{
  "arch": "conformer",
  "model": "multi-label audio tagger",
  "dataset": "notes from a synthesiser with random patches",
  "train_examples": 78125,
  "gain_aug_db": 6,
  "noise_aug": 0.002,
  "n_mels": 40,
  "hop_length": 160,
  "input": "log_mel",
  "spec_augment": true,
  "win_length": 512,
  "norm": "rmsnorm",
  "activation": "geglu",
  "mlp_ratio": 2,
  "head_dim": 32,
  "fused_qkv": false,
  "qk_norm": false,
  "layer_scale_init": 0.1,
  "inner_norm": false,
  "subsampling": 2,
  "layers": 6,
  "width": 128,
  "positions": "sincos",
  "kernel_size": 31,
  "num_labels": 29,
  "init": "xavier_uniform",
  "residual_init": "scaled_by_depth",
  "optimizer": "adamw",
  "lr": 0.0027,
  "beta1": 0.9,
  "beta2": 0.999,
  "eps": 1e-10,
  "steps": 13100,
  "batch_size": 256,
  "epochs": 42.9,
  "lr_schedule": "step",
  "warmup_steps": 2620,
  "weight_decay": 0.0
}
Rows from block 2 of a small multi-label audio tagger, named by matrix and row number. Rows with one number belong to one neuron. Each number is 128 + 32 x the weight over its row's rms, rounded and kept within 0 to 255. All counts start at 0. Numbers have three digits each.
After each neuron's rows are labels from the 100 clips, of 14848, where the neuron reaches its largest size: "loudest" is the band of the loudest frequency at the time of the peak. Only what is clearly more common there than usual is listed. The data: notes from a synthesiser with random patches. In brackets: how many of the 100, against the usual share in percent.
# gate: second MLP gate (model.blocks.2.mlp.gate.weight, 256x128), inputs 0-127
# fc1: second MLP up (model.blocks.2.mlp.fc1.weight, 256x128), inputs 0-127
# fc2: second MLP down (model.blocks.2.mlp.fc2.weight, 128x256, transposed), outputs 0-127

gate.27:112156169082095144125102111137084169108071063091148100158072085105121070119171156143096158137171154129105150158119049121149111136114049118103091116190086168116079162125129136132180049124113110110130077120148085137111128116139144156109124142125109094144090134065130130065147103099054094120164088103117140123107184103157120071129064105119134109106110128132120120129109207141145105093118
fc1.27:136136093191163212133136182127181094182191169095074168126180167134117159089167112104084094109138104130068109127121137160089119196126120095139166129091089158141163099122114141133129150082155157086119177138167193168106159145134092135123166146123195147159123188133146170146114194104128132163101142147130167091152116134125147087154147071115120136119073129170165180139149123104156154112126
fc2.27:145201118103175154185117060127118107153180165102122115162063106097134070096128119061135117093082088110094107122127124093163130100147131133188107158097152124145111094143218135141127126193136131100109160117166102118147132122170143114105130109177136210117104128182151097102126089111111197124086161114073121106109118069092129137095141141164121136117132066156133145143149056186113107115151
loudest: 4000 to 8000 Hz (48 vs 19.8)

gate.142:127127136144099050127094151133156148100129106151090150204174133080146109134107098165112127079134123056046122159043118148155111126092076119138136076117139082087147146162126109146148125195126110151119117061136144111111128113144156169079159074132114152141072101125111100077145132125055112132115123102081118132133110124111097129050104186046116129089098130133160124119127171180114105135134
fc1.142:140062096156126089179165148087173204162139050067120096123172056142136132123080166163132161070083104092121092164144130077106141133097103130124119107119136121135158142156173138142156126137160143090083107112096146115111129141115123161153167097121071128115142044179078076126108137115131148126122165141114107202142139160066153141117162190113166144130139140140139115129123153111101207094092
fc2.142:152111143092115124098151167106106141156128109091101156106143126175159065160153086158114139113187164122101123134108106049116172214163109098081169126094149161143095104137123110100144146199132137134156132101134131118159116106093162095084116106121118148165085128139153159064150149160062162080130139114100183087126065148125149066134128103166082129085183113155175198152186105162124088127130
loudest: 4000 to 8000 Hz (98 vs 19.8)

gate.33:115096184132109165141157137100194109200176129144102146085096116135136079104134090109120149106060088117115123106091123128144151196159104128137138149110107057101087045070177134138144132146121128085180141104103141110101066101147192092157156128134110113108167117107124134065116108061122083143165130137153110129116127114177117149082087072126081148122088149136108097094102110177119144119052
fc1.33:160161138169091193133155129114101137219108089159083121137100153085099112105170118112151164158120084144157082109094089140146115126109183212168156121103115145116090131102178150169152119033127156111132117146101107163136127063136150114099163093087109110131136129127121134127128168153105171103132116135176096182201118103077078116121119096156101161121105132148107108180080083190161091106133
fc2.33:121101102098113100135129120155144133125149161134177143132181122090108159165147133089125123147117122126145160098119152145125107084157102107111127152125109214125182082120099165169192159136157137187141159127147111089111119143148068099135194151152124150172091115138140064097110115097170085130127111160088071099145175076140124190176124100138199107095130135091096049102174199074078135140168
loudest: 250 to 500 Hz (48 vs 14.5)

gate.136:079147138106132184104078148104117079129096117081166125131137149124157075120131136086082089123128178125043094147121065130122144190184103188097123101121132156131136123177138077096186091129120087095114151120166122072122137126068152159075114089104149117151141143133099096100127162110056151122134101055124107102109147080130085103114104122071093096111071089087132093104106164114137077104132
fc1.136:127162148078125126199108087114089149116163100127128136137158085119114137114132146143109149100123161186178181186157143137174156145136077109117078121171094155078146167180141150144188132157172200116148140134143133082120131133123153168143122092136106095130122145121073123102144118083133114138087082165133147212153118121130157085121121081190163102088131159217167090128112204173116107098100
fc2.136:096134166097124104168106126051109122108184111132127157106096110138096141126100155123175115126089162087102078096094119084071085092147103053117144173107110124150141092106105099071098106111130117116120130139078097129052128158124049118137128084151139136110144139137105179127106217149108112120082126150065179128075122131126125042135137133193151140112137070136104117162115149058097112126130
loudest: 250 to 500 Hz (49 vs 14.5)

gate.175:107134204141096110152063104119169142102101125137133124137101124183090097172142166108111214147119178063151179085137089120137140142135110134104115093119133121099095137090108119124160081194111146124133196062107063058143151126124159117135112136152110143173147128107090106107102117104065141126110086087127100088093116135127164090119060107118157073157082155170096072085112152138082115162121
fc1.175:114142141164123121089118134094088127154102092138127181143095112182081145120173184161100110108183174135164120165139060107130130142165129131161182098159112175127142101122126127123187133096125073107161116092151136069180203118132101118118047099114103072152024187108119158110143143131109103098090128114142115146140133099126115063126130118104127136125152127128142122129088226196125141159121
fc2.175:148155156125167128166039117072092195129162112122137123159101146130087160070119129144161145106102112138172153101109111130130109201065142053134180128139085148073113106113139139112103134093156089121119077198095107188161066156146155163119127089137120113113143120137114191139111066115142096157087150186093118143145121103082158177150093065121135169183150138108098116127120168122159130111104
loudest: 4000 to 8000 Hz (40 vs 19.8)

gate.79:134109130126121166166146119154147064151147140112109165120118155135164125124195135143106158156110143126135100129104122161124160156171152144150104104101141064161137101081126184163103120108100183170115144147060133138157127106117111066183170172155105117091096086125165132176090156086089109087096140198157123111125189080112059165097057126170143134119164049147133088089053147115129117129102
fc1.79:120115121137085193146114132114163111124129193163247126127153095148104067090096130092151124117091143148116144075158113139146058148130126186158191101168094137113133173097142102108138139099136046150123099149135130119088121123142144097098123086160157175172157151177114148140152095195164153107111150146148122078135124109130159124108178115099103075114105094115110112192110159135122126041151
fc2.79:082126101099087033112119098133125099130157089187111184180138102154130128114123176128087116116142123074134084133100094116095134138180095173074184134133144088051102020150110110100142124140077174118134176109153100128083133139090108155115083092114169113131135156120160152082152129190127134096070142097140135113115124101191127141132138124136124150130129073131173160157129139175123148186154
loudest: 4000 to 8000 Hz (61 vs 19.8)

gate.107:179207132105070128119122129088125116072101162146093093185120170143143162152082121067167155185091179101145077134098126145175115101155127101143051116181138170099189084175137112108142150146175100138144093091117136117159076105168089132129129163169127142147135102073126184117128067134082153142157117144113146127119118087128117108125114099150117056095114079101169094104129107111126073112088
fc1.107:155116131062094171091194088159116067150118170136172154097169074177152089134131137129079204119169127126078133133112120127155030121143062135138161129181101192139148133123125128125196101070158062119099118109118109095114129154127124136107179150152086118155093153128152121138149087158116137095142145163116134099126156092120170097149125200111122135067127177096163124094122168105152138134104
fc2.107:075147091126132055162137148144174174103169091137114068126119161170128165110024155118146142111131141099123169178117147098131109158103157047064081122087167037106157130126114141141060134099165137129147121141094154120114105122123136108130105070157132121119127161150094185125164092156091098123090119076111084133116127185122133134134106099087156162157109169072129182143141148125159166152124
loudest: 2000 to 4000 Hz (25 vs 5.5)

gate.54:055132146144198077146129102154167092138123171165136175154108168124112126099166117126095151159119141105160134126112137143132137126119157155099119141075149089111149107097109173168133135098168124142120131097104138177198062126076180136153128145164179129162102156119097122133158125062097065140103156081086144117112147114175090070134056124155167117084111092147165109047135128143155120205076
fc1.54:116157124139134118164109129166083128135141138124074139100115127119189141124150104130198206148146115109141150129126140147118188096181157113155137125124167160078174116132113169130116155128174096083116188106113116210205114118142132101132143154149110181145134101155073198147109172150091088097079079128131128150120087099112142156127093119141180083131119057136085073072133064092135132144074
fc2.54:187172080133119172134166133102075174134081200063110145134105083160123144154201127109202149119105128131209079117147134108090205155136160143068146080112110112127126149114117142145136125098101150115131152131115146140173157086169100090172112148181092144115119136136160160095089128102093142142170131163128141064108131185111126119167132144169182111068146117118097127097123086077116086108110
loudest: 4000 to 8000 Hz (47 vs 19.8)

gate.105:119118128151113115099086128151159152146111145140088113116148092105151154157108111115112161116161143083118189107048085144155183124139074075097109107088171123169136096146175131181107056092162153123139120099106122116156136130124150100138171187136161156149090184082098190107097148108030153099106117194127113100099172129098118133101089104085118146102119087108118129152087094099105077192081
fc1.105:103119199100161142181209166101071116165118114112165122176132151179140155074073135124137174142121115163091114129100194087123102120113180134175136193146093134091162105169187176184158140144192118157172105167080169138105119085139146111102117106123137133182133110151094109112079117143145110155158151109153140137176185138152127140128188138084113109110075138090128138111112099098088157096103
fc2.105:072094131172071092090152163140188069108132081174099135076151114118121136090125118049092111126187160057175084144135127155184154159136122169104075142087162157055128101155115099153159116162116118081150129113160175081158168131096191122166142174145131097165088109115111096152110117096103120142109180139147111127093152085121122093096135126104116097159129123147168074101087138088101132155143
loudest: 4000 to 8000 Hz (82 vs 19.8)

gate.109:117103183139145119151095116067138125055152091125126078143107103149103150117122088110178113113037119141103199109088164062170172070131095099151103109122131141144105093099108099106167127141135122165124140124139154139152153173215176112123171100105095164101108100111129043106120154166072086142142074115148088149185121106102092161104100084132104121125110148112179108098087126140118171102115
fc1.109:122151156166125132094182106151181141141143148133093113108131136128135121162098141185074164124169165128109160099089138169133125190164180163126157137139154134108151168197124149123109123134060137045182137129136099150116101144063076125175159158153151134105183134149129152104135153067126123101147130126091155068103184127132093131059080158071126152091140155138138125138070152152093061063096
fc2.109:071196107110087110114084081120123129136108147125120150102179183117090075112172153154094195109134162124115082108122146108185137095105117052112123136137138100096133129043093141099102130099115097107068117133075053146106082096084143124139096093077116138165109108146107158174145088123171150154112114103136056148028106135143115127133164134158124138115102128168163109079097121135105130169114
loudest: 500 to 1000 Hz (54 vs 15.5)

gate.93:050148128146113138081019099146131045080095130126140154169170127126148126147158114177101160127143178126140196156129094117114180118187127118140062105126121175100116113085081154082148084148079125098079182128132071104115057122123110109104131142151086148120120161110103128103092084064125100116147167176171132120117115126165121107117126111072126121093113100131102120059107105126130140147132
fc1.93:143141150085060124095145163184132085226094084079124094110145191067151135093130082117133163082153162096079102150123097135122106142123126135127136134073138065063096187180159087171137151149147101169123061116144114116116190120080174151077129088133110096148164132124159092127112095120108130130133157117157173108179069112125140092110136152093117090087110091127143151114147125131118122089092
fc2.93:100101086110135185122172090153169116137108059160147114105145072093150074127080139140081127127153230080130192100123121100120114103195117143161104118166121123160118099113125124113177132153129138155115112113106083143138119061092096137135180162119131119155084138170141087140111119132133145072163114119152142140149150154150070092123112138066113122075191167132193108147133116179113173193180
loudest: 1000 to 2000 Hz (27 vs 7.9)

gate.130:165196151140115103137131122142122133131126163146123117152137180141120086122132134131120101153141163162152160143168140146192236172149133142113166119124117102127110121105185139115145127228172104146107194138149138145154124129085201155099117145173137157118082142102085139082060039111127136098114147155101108180113097130098142121102123133128155134137103130113134182040134116124078086154062
fc1.130:129162111130130076064152126090113088122131132071112074111120111098148127096084116146127066164117063097109079095127101138126055096149093170122125155144176160081095162141082064080097132113123119123099120111138073170116102141118069145121153093133121153136158170082146118128114122124129080124145073085097180108145132138127169148136142082096140152207139127138174157185168120109163132187212
fc2.130:081117167121123150163094065156150133082136121130094165173161074105159118125140102176057147117096139094095203150077104108174099103083099150199120172101195134146153132139186133127155149133122152144127093098089089042106156077097154143129132105149140128128125112215131089104094152158126127093165142101150138138176193127112156144101108158109111106147115173153127115155175116089132160106177
loudest: 500 to 1000 Hz (40 vs 15.5); 1000 to 2000 Hz (36 vs 7.9)

gate.174:038155139141148100156147138111150115057049132095105123121100148116097135142184075122106101147064162143143138104098114059148181129100124089137143114118152125153152105099106117114109136153168118175093147119150098105162113094120130082106151118126148126151095097071108153102145128080046105140143127132077068144033166144164120092136035129116076106131086157108124129105111124187119120149107
fc1.174:123178103150144132140129171182161177156110202171102194191100145124138144121200102127166136120120133156158097127113142154127184118105125139145211130143112151128104106080152139198110132131161134170166161112128158128102102103130155104118160149142174169112085127133158173105157162150093130131124147149095107142011134104103136110102126153179136114104138057151108212186122111164139160145145
fc2.174:156087133136086200115113147147057113172138076131112129072131157068164148117144061132088120151190178166109183195156134168133130091161118150144085141155161143119112153181115116180111119151135097127131107145125133122098162098121076167108174135169133114143105133133131126165114140123172180091110147179145194152113103114133137078154183099107112105203147090144108163149152037095148114136116
loudest: 4000 to 8000 Hz (68 vs 19.8)

gate.166:068163134150089100113117101104149120068145136088104131099121101131121095163100107113053116130122114099149118125125125099144158129137067079119124152134114148152112093055113089098129103182195108089088210122148074092128120075055146133107172106150140171145068137125141066101099104077098072082149150106097111084081117075124114054119085094154120187139124153142159101125106149139122123111109
fc1.166:151150154078155084102135190116060151112154107163145092154136130135087136142111145177142140130084149160092175105117131117110088108122146120104151169132135170139130123142121190148072135090131080188136081078124161146129133147217038099150062165111160125182138108106111160133158155116133076139141102131106078110170206114102098171171163189153130114171095091091157102136134153128132105098106
fc2.166:140185148154149115111148126126105115107117160153123149159089098139125131113141176131156123165170100100162114075132137107157106165096142103166093107146128110121150139160091092101100132099116135097081127149099098142111180067173133120097155110096124111089163160085142072132167085106074116157107110195176206103117072157006155106115152102107129187161094153140155137043129133155076109094112
loudest: 250 to 500 Hz (37 vs 14.5)

gate.113:154160104105149114143075063141144127102139104162073097106144114159166163151123198148124177102088137086140149108103035084070107098126124125176157106120131116169118116097109149101135141146105068124107101094146151071187080137099109150154154095214131115100123110174075143120088088086071097160182183118127156145147124062163109121099102161119109133124153113127117113079072127156135152123089
fc1.113:125064171120158145169110160106142110166183141077095163192182100161157111117166144138089127077125143098130145129147147147151160204117087172206157196157129102089122103067132086142138103126181135165141118115102134115060140181119134133147186147127112110134081103159091107080149151125106082183133192143127147094080131138136132125085162112141091131114128120158128076121124140085099102056150
fc2.113:189144112062122133164170114123157074115130114141139204135127105179155177088163164130048111115124099122134093154129130155152105174122126183164128103127086131155146116179146087186144086090143155100040120123166137101134119129114116170134125134160156081088084146137136129096095076133105151147106154131168146106157179101177133105082114145101114219120130116156137118084144098157070173191138
loudest: 2000 to 4000 Hz (34 vs 5.5)

gate.132:099104111115113163096099111107104138105089110118126062108176172109029121083154131089156140114149137101166149125119096089129142149124128128171059103093162088121115149044094097105158084107105156127108152154175061148127128092116155102094139114139159114163126149124099075110134066107133111161081077124130132167074088127133128091116098068101113075106116152084086049070102132111096165144127
fc1.132:118168180124110133120113128144129117077108052170126066136068093094126080138141116098101139157078126178111067123154126081187112110100132174189105073160138171092137145105162129129127153134167115143091085145174164157208159083158128123172112165091094097140144111097113136154077149064109101082143147105199112162137153112075093131121169138150122131183107093110162088115138113085145106097121
fc2.132:081105149176100111139145127127139188133131134020117134054143175134128112187127089152092117137188144141082202164147137146191125170097134090146127140170124176104103074166154075133155111149163116099111162153140117060112120162151165159118133080102107119102127147155117085107130143101161122143033087133116113120131117098069173106120121076123133167091122175160090093135158113125135148107103
loudest: 250 to 500 Hz (52 vs 14.5)

gate.64:117123171154144167090169070120140098192095109107103185146140154118157121151141184158107166056087125171158128048114121152138149122161088148182128082100117222130109103105122143145151097117063146122147173103119091119126119109058166128098205087116113117139123121151146106104084155102128134122155089131127096163157120094178134138076088112075116206162134142134110109119068163115156123120127
fc1.64:092099134166167112155127164139203153160171116115169087104146179125118137148083129131150157117132083135143121182136196130154133207105144139183134189102146150113118055107166152093126209126111079132126133155142158185122088147131140103142081088149182124130154145146084181149112095130154188145135158104101111178114097091068137115134170132098147135203129146129163073108127072110115123106093
fc2.64:111090166107081207110192143168149098176148116155130161171143117156154083140205183139122125143140142134046130108112148071153123114129100193121183089145130159120137101158106108151101135117130166160139154138149116124142187127130143114181127114114117132151158128139150093053162125121097168097099155115122161103116198178137093230120128156128087165124109124125162150150110146136062187086135
loudest: 1000 to 2000 Hz (36 vs 7.9)

gate.176:072156099120075077110107113135153135089130120134155143084060137140102125086098168133112154104115132078117058134129096078170106123105111148132106113135127150088116100107127073107148145130114152132143105132130131107152142070143168088121107147135160139136133154142075155128145145061135148150121068035129152063166064159161132071079111058142115071096091095091114102098157169154060093183142
fc1.176:068183088093122154109173074137110111126127085055143170128158147139134203116117159202128191062137106172103119120116114107121115100136105056205194103178108139105197157117121106104121139142126107158156139142139097111085148155125105154137152103133113082120085085103104152091190145086135060173115083137133116099170138099146129130101124140158152135083144114142118128109113183143150144158073
fc2.176:137184182147094105112114158150192166143109102176120123101141160111146189139098174116139160133088120111193106119092138139064109088113099160080055153066193093124147099142118144147171121152107100149113102080117141166150099087126125091120117142167147107131183104143086167164145146126085123079160177118130098193132198048145106096113150173121150123148113127115166137113132118066104133083168
loudest: 1000 to 2000 Hz (33 vs 7.9)

gate.100:070101152119095119098111088142127190119100120150081120152197115104145140138063134182090160100111143082112084141068111134210188093144069125167141091135106077075108113117194120146180106145121080119119147110140131102145127091111146134122189153121097166128113120108103095062142070089085117157131125107107130187157157137138117083098099133090106090083050155113158104099100125118142162116142
fc1.100:072124090147141075153160161155090146144094125190091107166116197123124156096106135130143145171147144118116131082125200109123152095105120170125127095071153113179177077159086145108056169166105151155177156117115180120111119090033088074145124127125167129103150114177118113142102152134153176124136160119122123135159139088054088141091103171122121154157199108139174136126126083173117126125112
fc2.100:121154037135106132116154150137122125168094144147111188146098115146109124126204146080123168096139078175158124112161119079120191156157131155142185165119138153154053106151134134170154095172151137152163160149150089164126146186148064140141147147106149140061125105097104121114069160048106147119163124106072137121118163104083179134166132145151150146120101116165161119113197093160180118096129
loudest: 4000 to 8000 Hz (68 vs 19.8)

gate.200:099145184152144111145105122110104163128080139099110008172179115091126143160141093162121152102128189168134160154149174117168155074158131070134134113156165115105165084103155124104092092114127170157181105134116106151127099149174124079104079110135094175157079180134077128084100093127103109109149104111155140122148191129121064131085114125115106095120145023130113152166141134131105105124121
fc1.200:113139089082128160146166113173129152137132101175143202140158148096213159130116143092099155123131094177105178142107114144159175119128111111110141142138153128114160079167103119159074108120159148157200128157161190163125101149089156141149143114119088108098211147094139117101147133108086086158094168077065147087105119111123074122089113129156124183117180055081174102149102113164150159141099
fc2.200:177149080136132169146103151131160145088144108147162155136091153149115077160215176119161126129126111079183143145114116177123131148091122124090115146151087173153113131101113164083160087105119161093039175059148044112139149103106153193157125145103143100088122110148121147126144113121134113077134096140083048128084110114114120133106146089175184151103131110182094122107149104182176150102112
loudest: 2000 to 4000 Hz (33 vs 5.5)

gate.57:110091117104096082147036133140047101125129136117109126155186051120162159093151134106148132108133172137166148131085145079120138109163129106079071088134163108168105043134136158123121087132079165122091175163102132171168101132134104055119145141129152148132113147086065131101095140133099140170141153218097081124160140100103120116087073126126146154093111123120117077146144147114126067126117
fc1.57:174127132097113185201138114111039093127131101071158052101110102128153126120124074158127142119130170119142157167102162117113110113164166168168127151163130163112225143183134122126143121108090071114150103146174180089128125128175118170133117141132102110106063136081092132166184168137124154101051133125173121177153138100100133138085087166108184126141131114155130092135110160179138141144116
fc2.57:155124138125141187116194131135216136059161095108107144094157124076146094102097106090194097099112085128192135106122141126094072123161110109156138123175086138166139104165047125077056127135102058109140125144087122146106077138163175154138173143152109176089158112168157133184144147133143144171170161117146138138087158152117120157139165143122127134164162184107114173118104099143123127135175
loudest: 500 to 1000 Hz (34 vs 15.5)

gate.13:135156139122119116085081147097098185100095133060152121066172155140137112153115060142172126046154163101094158165177111088138157092109174107150117065132127081134132076132122135090134176151056097094126182160199081097168143115168155126065107087154117127150124183136115141114122084083108097170124112136169121141145094127107104107136109153111094147143051130129097090113096129130141101086133
fc1.13:153099107108100083126158089123105095094183151090112165118146115148144121132187145147150114151063112148140130160147120120164138119137133127136191106093089127179245106114158130073117101102123112134128172126117151148109109156112029099135124160166038161118081086148150097107143128167112101109140174139164189143149217155146117104132173139142126153095143102122134140168100169168110189125120
fc2.13:114146134160175130131106141153135125115143133165114019115188185084130158150069085112146060155081173132109154135129140133114166135178137151150094144094185183110138117119095153110100098188131117183131109092083131155164074122149109146156136078175095145153145135137066105194085092132078120146137111127128141145095131160093109189157100139111144090218150109093133131159170134112143129102160
loudest: 250 to 500 Hz (34 vs 14.5)

gate.124:106162177156078136165138098142114168098114116145042087136142158075119137136119148177178112148127183132130117135082155110117181093136134125139114077096106156127110093080135087107084138111115084195124099110097081156182126098105121106024129191171104120115135122098117130107052089152067119133143095072157174102141096093099093115116082123109095108085095109140097108082155116142136116160095
fc1.124:113151072136122135081097150159098147144164139169099103149110174059114166101119080124141110096128097141161194142151120138096177087171081184129171159103147120160089065129159099119126088112144182156152145150129129112066130175122136149121044130107141131100152198109127157147095134168133106103119147142088066129110132137074123088114170122177182154162158115148202108157108075103167098140172
fc2.124:111186115147177175179142145173160112166179203171116091215169163115155096120125119122149120128129066161147155127149156159132120094134117155118167189150175171152133110179140127119131126137130142171128154150130069120076066110116120184113170159130095175157159110164101137088121136122106132162117117133159081138069107074129144151145117080099132133203090148075086112094190117112134167101124
loudest: 2000 to 4000 Hz (29 vs 5.5)

gate.85:113154137121124181118069111143140080098121074107121146157074074099148172120120151105201167094125127127116138139066103160131136175156119129167148084157101107123156091121100163138124065142107046123082089067110136138156140107172118121107129121072106178139093110127121150133101135111061089078142103107102054100080133037092102149097114109101122115116128049137154113152086093152148139112105
fc1.85:144108118100108151103149196115164140143115117138021115021154152123112087161133121079112066076107168167118115145122045122137145156097082154118099102107137115174114110178140140147068102138124172101127150125093120138158126173058156131165157164134167084134104127135122127139101170110117140122185194131150116113116101184167139130155122118148072127118111149149174095145128133094096074092174
fc2.85:107179121073175182160088102087138125159115107075138104136114090136132112207107082100082145114110128119099100102119141083146141071121120164157046181161132165169097103122118131152114131140111103106113074180107157100101116082121064117108171152105099119122110106162119070182136123128139122178216167066098126130113147142128130127165163107113169077131097143168136086067112111109183094113144
loudest: 2000 to 4000 Hz (29 vs 5.5)